A small image classifier, trained from scratch.
Data: trained on cartoon faces, 203450 training examples.
Rows from block 5 of a small image classifier, named by matrix and row number. Rows with one number within an expert belong to one neuron, the router's apart. Each number is 50 + 15 x the weight over its row's rms, rounded and kept within 0 to 99. All counts start at 0. After the name is the row's rms in percent of the matrix's.
Before each expert's rows are labels from the 100 images, of 14848, where the router gives the expert most weight on average: "lies over" is the class under the peak. Only what is clearly more common there than usual is listed. The data: cartoon faces. In brackets: how many of the 100, against the usual share in percent.
# router: slot weights (model.blocks.5.mlp.router.weight, 64x160, trained with AdamW), inputs 0-159
# gate: expert gate (model.blocks.5.mlp.gate, 32x160x160), inputs 0-159
# up: expert up (model.blocks.5.mlp.up, 32x160x160), inputs 0-159
# down: expert down (model.blocks.5.mlp.down, 32x160x160, transposed), outputs 0-159

# expert 13
lies over: hair (45 vs 9)
router.26 107:52 40 72 65 43 52 35 51 25 29 71 46 41 50 57 42 33 22 48 23 12 71 72 47 47 30 68 67 61 57 51 42 50 60 49 68 37 44 44 68 49 54 55 59 38 55 41 53 26 59 58 61 38 53 58 38 50 64 62 57 32 47 26 25 65 58 20 64 52 43 32 65 33 54 40 90 71 30 56 91 30 24 54 43 58 70 36 53 27 88 84 45 46 40 61 52 55 47 66 33 35 48 39 34 77 44 72 54 83 58 39 53 32 44 56 50 59 45 62 47 49 59 55 45 38 67 24 22 45 26 18 47 74 32 53 43 51 39 61 49 64 40 45 49 78 41 44 54 52 48 32 51 47 40 48 62 49 49 61 36
router.27 104:41 36 30 45 41 43 54 43 63 56 73 24 25 36 68 19 50 58 37 51 73 80 81 58 41 46 35 39 34 58 48 68 71 51 53 68 53 57 57 41 52 57 64 38 61 61 47 45 39 52 36 27 65 58 57 56 59 61 66 42 42 45 53 79 35 46 37 63 46 27 56 31 44 30 53 21 41 47 58 44 72 54 22 74 62 77 25 83 64 37 22 63 46 64 60 59 60 56 61 47 48 44 27 67 71 36 64 46 49 75 74 35 61 53 41 34 66 46 24 22 27 56 69 21 43 33 35 63 55 61 54 70 48 28 54 22 31 59 57 39 47 60 56 42 43 58 52 61 48 70 66 82 61 58 42 33 44 66 72 32
gate.0 075:54 40 29 36 59 48 52 35 58 49 47 37 71 93 45 70 84 65 63 60 42 43 29 66 45 73 53 51 44 45 37 70 36 52 70 41 39 37 55 37 81 21 21 22 31 38 44 66 77 24 43 58 30 40 48 43 21 53 19 39 45 74 54 32 56 69 48 51 15 37 46 54 71 63 44 62 44 54 40 36 59 46 41 31 47 31 84 54 43 38 50 55 43 41 31 51 54 61 27 49 48 52 43 67 41 68 26 62 36 41 28 50 46 70 31 44 44 54 80 33 64 43 33 55 39 47 68 68 74 58 30 41 71 63 48 59 57 50 53 61 64 18 42 52 45 56 68 28 49 28 46 30 41 56 57 37 69 42 51 60
up.0 069:49 54 57 66 56 69 36 75 63 72 41 35 42 31 64 57 27 24 38 65 53 45 61 21 27 39 63 62 59 74 52 80 36 53 34 61 38 62 50 54 58 59 40 66 49 51 40 63 45 63 42 74 85 25 53 58 37 81 57 50 68 60 70 52 60 35 33 25 62 53 59 57 48 36 64 45 54 35 57 57 39 48 40 60 38 63 45 48 50 65 46 51 49 41 81 69 67 51 74 32 46 21 42 33 66 39 59 32 46 50 70 31 68 65 69 52 43 33 27 34 46 43 40 12 29 30 27 35 46 62 73 52 41 55 52 42 47 64 59 24 47 99 77 67 55 24 49 66 45 52 71 69 61 60 49 37 44 51 57 54
down.0 096:61 41 37 42 59 38 51 56 39 38 71 62 39 48 55 53 73 76 71 43 44 59 84 55 45 67 44 39 43 57 49 79 60 46 83 74 63 47 51 52 78 40 32 46 57 47 08 48 62 55 64 48 66 32 43 52 19 51 68 53 35 39 30 67 49 53 54 59 41 39 41 50 26 46 62 62 85 72 36 70 60 34 69 41 37 51 41 56 67 65 57 54 34 34 44 22 25 49 28 60 24 34 50 47 68 37 63 29 33 26 62 56 40 55 42 54 73 60 46 86 68 50 74 42 48 40 37 39 57 61 24 42 82 60 46 48 72 40 33 34 69 32 45 42 45 17 63 50 42 27 54 59 34 68 33 49 37 44 54 40

# expert 18
lies over: eye (59 vs 1); skin (41 vs 16.5)
router.36 123:70 36 52 54 52 50 50 46 65 40 45 60 46 49 71 62 49 53 51 68 37 59 44 50 65 41 70 76 46 70 55 58 35 41 41 56 29 51 50 49 47 77 49 33 35 53 55 32 56 82 68 64 62 58 44 55 47 78 62 50 46 67 51 41 34 82 28 73 47 55 49 36 40 27 81 80 53 35 55 75 31 60 46 35 53 79 75 55 35 64 77 52 40 34 53 52 22 56 85 30 44 30 40 30 49 57 53 35 87 48 38 37 13 48 44 30 63 32 60 36 46 60 58 45 29 44 30 33 55 70 42 59 78 44 34 47 72 57 46 31 68 49 44 26 94 46 43 63 56 46 56 41 58 26 40 58 32 54 48 36
router.37 131:41 68 62 66 48 62 51 50 50 54 49 38 51 70 55 65 21 55 62 63 36 54 64 71 45 53 67 55 52 53 69 62 16 62 55 72 26 75 58 58 70 67 46 47 21 59 59 61 36 42 52 52 48 49 36 67 65 79 60 44 28 35 55 19 39 54 20 53 42 34 36 46 27 29 68 87 81 44 58 66 58 26 37 26 65 63 39 43 56 77 67 45 35 51 58 49 33 55 53 48 30 52 39 22 79 45 61 55 77 54 46 42 23 47 38 59 75 57 61 44 24 61 47 61 24 68 46 26 36 46 46 43 60 55 51 43 57 56 71 51 59 21 41 49 67 57 28 74 64 70 33 32 71 25 55 49 34 37 49 51
gate.2 074:36 50 37 68 35 42 59 50 40 63 51 55 50 58 30 55 54 66 43 42 51 40 48 29 52 31 38 35 40 43 73 46 72 55 62 52 57 24 60 26 14 43 61 75 48 42 21 59 43 46 60 95 44 27 65 28 58 33 39 35 48 57 55 50 57 30 39 35 19 72 46 54 62 44 41 27 38 59 53 49 62 40 72 64 69 49 55 48 46 59 57 70 86 46 55 50 47 29 57 55 32 34 27 77 67 31 41 47 45 41 48 35 60 61 82 50 60 65 26 89 83 42 38 40 48 62 60 41 30 44 54 31 28 71 78 60 60 85 57 39 34 48 57 45 51 68 31 40 40 55 42 57 46 61 37 75 49 77 56 48
up.2 081:59 28 46 42 39 40 15 45 41 24 33 72 69 22 65 81 63 41 48 39 50 55 51 15 61 75 60 64 74 78 34 60 63 53 71 45 65 42 48 68 25 51 54 47 53 49 40 39 66 42 70 54 33 63 52 50 49 45 58 61 47 54 39 80 49 52 63 53 48 64 17 35 73 39 42 78 54 13 52 61 52 56 73 35 35 44 63 62 50 64 60 70 62 47 51 43 40 29 42 43 50 43 34 82 28 37 69 28 62 43 64 34 58 41 83 49 56 58 59 64 63 42 29 37 45 50 66 49 29 51 41 41 54 22 47 29 71 45 33 28 21 72 69 44 59 47 82 42 42 48 53 48 39 46 67 41 33 42 61 39
down.2 099:36 52 71 61 29 25 58 40 40 27 62 50 46 57 75 72 45 45 49 58 54 54 33 76 55 49 39 78 69 81 50 52 44 33 55 68 43 76 50 55 47 47 40 58 46 50 59 51 50 29 34 43 49 73 27 99 45 80 36 61 66 37 46 36 27 46 38 44 45 26 56 39 64 50 57 55 58 34 44 48 67 35 39 62 74 58 63 43 59 49 42 48 42 44 30 45 29 51 32 67 46 34 35 62 64 46 58 56 50 33 65 84 23 47 57 58 60 63 49 73 39 67 40 65 61 53 47 48 29 45 42 35 47 14 61 53 28 67 48 55 28 14 58 57 30 73 39 72 28 46 82 29 43 33 55 37 40 58 22 55

# expert 11
lies over: hair (62 vs 9)
router.22 089:66 63 63 42 55 49 50 43 48 39 41 43 48 19 38 49 54 42 42 37 70 57 54 44 54 65 74 58 51 80 53 43 41 77 37 77 30 63 43 62 25 40 30 46 32 64 32 49 66 64 47 57 45 29 74 62 40 45 79 35 68 56 61 59 52 25 71 36 44 60 64 53 58 54 50 57 48 39 47 74 27 25 37 65 26 39 23 67 38 66 20 73 40 53 60 81 40 47 49 58 39 77 65 49 59 56 61 27 72 35 62 44 60 67 61 53 59 50 84 28 58 30 40 39 41 47 53 36 65 40 66 24 71 25 59 47 23 57 62 55 71 71 37 68 22 27 45 55 45 71 61 42 57 73 46 31 40 53 25 59
router.23 095:38 36 46 54 27 58 48 53 73 86 54 60 46 38 77 40 52 50 42 77 66 77 41 56 68 44 46 39 54 36 53 44 36 57 47 40 62 55 84 40 51 74 42 59 65 46 71 19 34 64 44 38 36 59 44 69 61 46 62 60 66 46 86 74 66 50 53 64 49 46 74 38 38 60 46 35 25 29 69 29 54 58 51 45 69 66 53 36 66 13 29 61 48 47 47 65 45 58 57 67 30 79 79 68 26 50 77 53 40 50 58 44 61 68 38 48 28 51 54 31 38 62 49 50 45 54 54 44 44 40 54 41 42 70 52 33 23 47 45 48 32 74 67 73 28 62 28 64 78 51 77 75 56 54 63 20 63 60 51 62
gate.0 129:66 55 30 86 32 29 45 63 54 55 57 62 70 28 46 48 56 48 75 44 45 73 43 31 36 66 48 37 60 36 66 66 47 63 46 51 64 55 54 77 74 36 48 75 56 35 76 45 30 69 55 39 27 38 60 73 44 32 64 82 39 66 53 67 38 03 63 51 59 48 28 63 50 50 51 48 48 40 79 63 36 24 36 58 63 44 38 38 50 49 47 43 63 54 65 38 59 28 54 47 57 61 61 63 54 50 54 89 49 63 60 36 77 59 66 23 54 51 22 75 49 41 30 23 38 37 71 49 56 27 63 24 46 21 54 40 52 41 30 57 41 51 34 52 39 36 56 68 55 42 46 48 43 45 65 28 48 34 79 43
up.0 132:48 66 66 34 67 59 64 49 44 60 04 12 63 72 51 40 36 41 30 59 54 21 56 38 45 55 52 62 46 72 42 52 34 70 46 57 51 56 45 30 50 42 41 38 44 68 23 71 59 50 52 42 70 23 57 17 49 55 34 17 86 41 29 36 58 63 66 60 55 60 50 75 51 42 24 43 41 60 29 66 50 42 51 60 43 61 50 58 57 63 46 59 44 47 35 53 34 54 68 59 68 48 40 47 49 55 49 17 64 49 62 70 55 53 66 86 54 34 68 39 60 44 58 62 70 39 42 43 61 67 49 71 45 48 50 62 47 69 60 13 52 54 61 61 54 42 32 46 54 91 24 41 58 70 18 59 26 63 28 49
down.0 106:09 67 53 46 99 62 36 62 68 54 31 59 41 51 42 91 75 58 56 35 55 25 36 78 83 45 60 71 63 53 37 54 52 66 74 77 52 58 46 51 49 77 53 47 38 44 40 60 49 66 52 50 85 33 28 45 58 60 49 50 29 71 24 43 49 45 54 44 38 57 46 34 50 71 68 39 57 45 23 43 40 33 61 31 58 39 57 42 38 71 65 37 58 67 37 28 49 53 31 58 24 47 46 67 56 46 52 49 62 72 36 52 18 29 58 56 53 55 59 30 36 43 46 42 42 41 49 38 44 80 42 54 58 41 35 51 57 41 45 26 33 52 53 49 64 68 68 53 65 38 56 52 51 54 69 36 50 39 83 60

# expert 27
lies over: hair (36 vs 9)
router.54 089:45 50 42 49 60 41 27 34 47 50 51 64 41 72 43 45 87 19 61 56 59 46 42 48 67 46 56 67 63 37 50 47 30 37 35 38 63 70 68 46 44 32 34 45 45 43 80 71 51 14 60 55 64 28 72 77 55 21 54 39 57 41 69 64 41 55 60 58 18 47 77 59 55 86 18 43 36 52 63 51 41 56 55 36 51 60 69 60 34 35 45 67 60 47 58 54 53 68 23 57 78 52 55 52 45 66 22 26 54 11 56 66 42 49 56 39 29 69 41 51 70 61 72 53 39 51 43 70 73 67 55 48 34 52 37 53 78 49 21 57 61 78 51 41 45 64 48 17 34 43 52 40 44 61 64 68 59 51 43 46
router.55 090:20 40 55 67 60 64 37 38 21 73 57 52 39 63 22 50 84 25 58 54 66 62 42 76 41 55 38 60 56 36 33 40 23 31 42 39 66 57 55 37 59 24 47 65 64 46 44 62 47 43 60 67 48 60 40 75 55 64 71 42 41 27 51 55 56 51 45 51 26 56 43 74 39 85 14 61 33 39 64 56 42 40 49 46 60 58 66 45 37 27 40 74 67 41 61 45 60 70 32 61 54 54 55 44 59 55 16 43 57 28 50 56 49 58 44 44 34 62 32 34 79 41 68 56 52 85 15 58 61 26 35 45 48 52 53 56 51 37 36 81 57 85 64 58 55 80 49 32 33 48 41 56 40 51 39 68 66 51 56 66
gate.0 102:60 64 62 46 45 25 70 63 63 23 60 51 51 46 55 66 23 56 48 16 52 63 61 37 36 48 60 66 74 69 65 47 60 75 61 75 15 57 52 76 41 61 54 57 35 55 47 51 43 65 48 54 44 52 31 36 52 74 55 51 52 59 25 41 56 62 35 48 80 45 48 26 52 22 77 52 55 68 40 58 78 49 35 66 18 32 32 50 82 82 74 48 42 41 25 64 41 38 78 42 33 85 52 50 38 31 65 61 47 70 49 49 39 71 55 41 67 47 73 37 30 41 37 24 35 42 79 26 48 55 59 27 66 40 54 55 46 44 75 48 62 34 32 47 59 40 44 62 64 59 42 39 55 39 45 41 54 53 63 47
up.0 092:71 79 32 36 57 58 37 42 60 35 57 20 42 32 57 79 48 51 40 70 34 17 78 29 35 51 68 56 44 56 43 70 54 60 43 66 55 25 67 60 46 52 20 63 48 65 63 71 69 49 90 54 64 37 61 51 72 61 59 53 79 58 53 53 45 52 61 48 62 50 44 15 44 41 57 76 29 41 45 61 60 68 46 35 28 40 57 52 58 53 45 57 52 61 54 52 31 75 38 40 56 30 44 56 61 94 37 32 55 49 51 53 45 62 52 69 75 47 53 43 49 68 43 49 46 19 59 50 64 73 32 27 56 33 48 19 46 62 52 27 85 43 74 48 50 55 37 62 46 29 53 40 45 56 65 41 34 34 26 41
down.0 100:73 70 47 61 73 50 51 25 46 53 38 43 41 29 65 20 88 47 45 53 48 49 73 62 61 70 17 50 61 58 38 69 29 43 67 73 55 44 49 47 47 25 18 20 47 33 47 64 52 55 49 41 45 54 39 38 29 37 54 40 63 25 47 60 36 48 71 67 53 50 42 57 71 73 40 61 32 38 60 57 64 54 43 31 50 33 60 38 55 41 34 43 57 52 57 64 33 62 19 54 76 32 46 55 22 70 55 57 47 12 40 56 53 54 63 44 77 54 52 89 61 60 31 37 61 38 34 48 46 64 36 68 31 34 68 30 71 68 70 45 74 35 58 76 49 67 18 60 59 41 45 47 55 49 64 43 26 40 50 51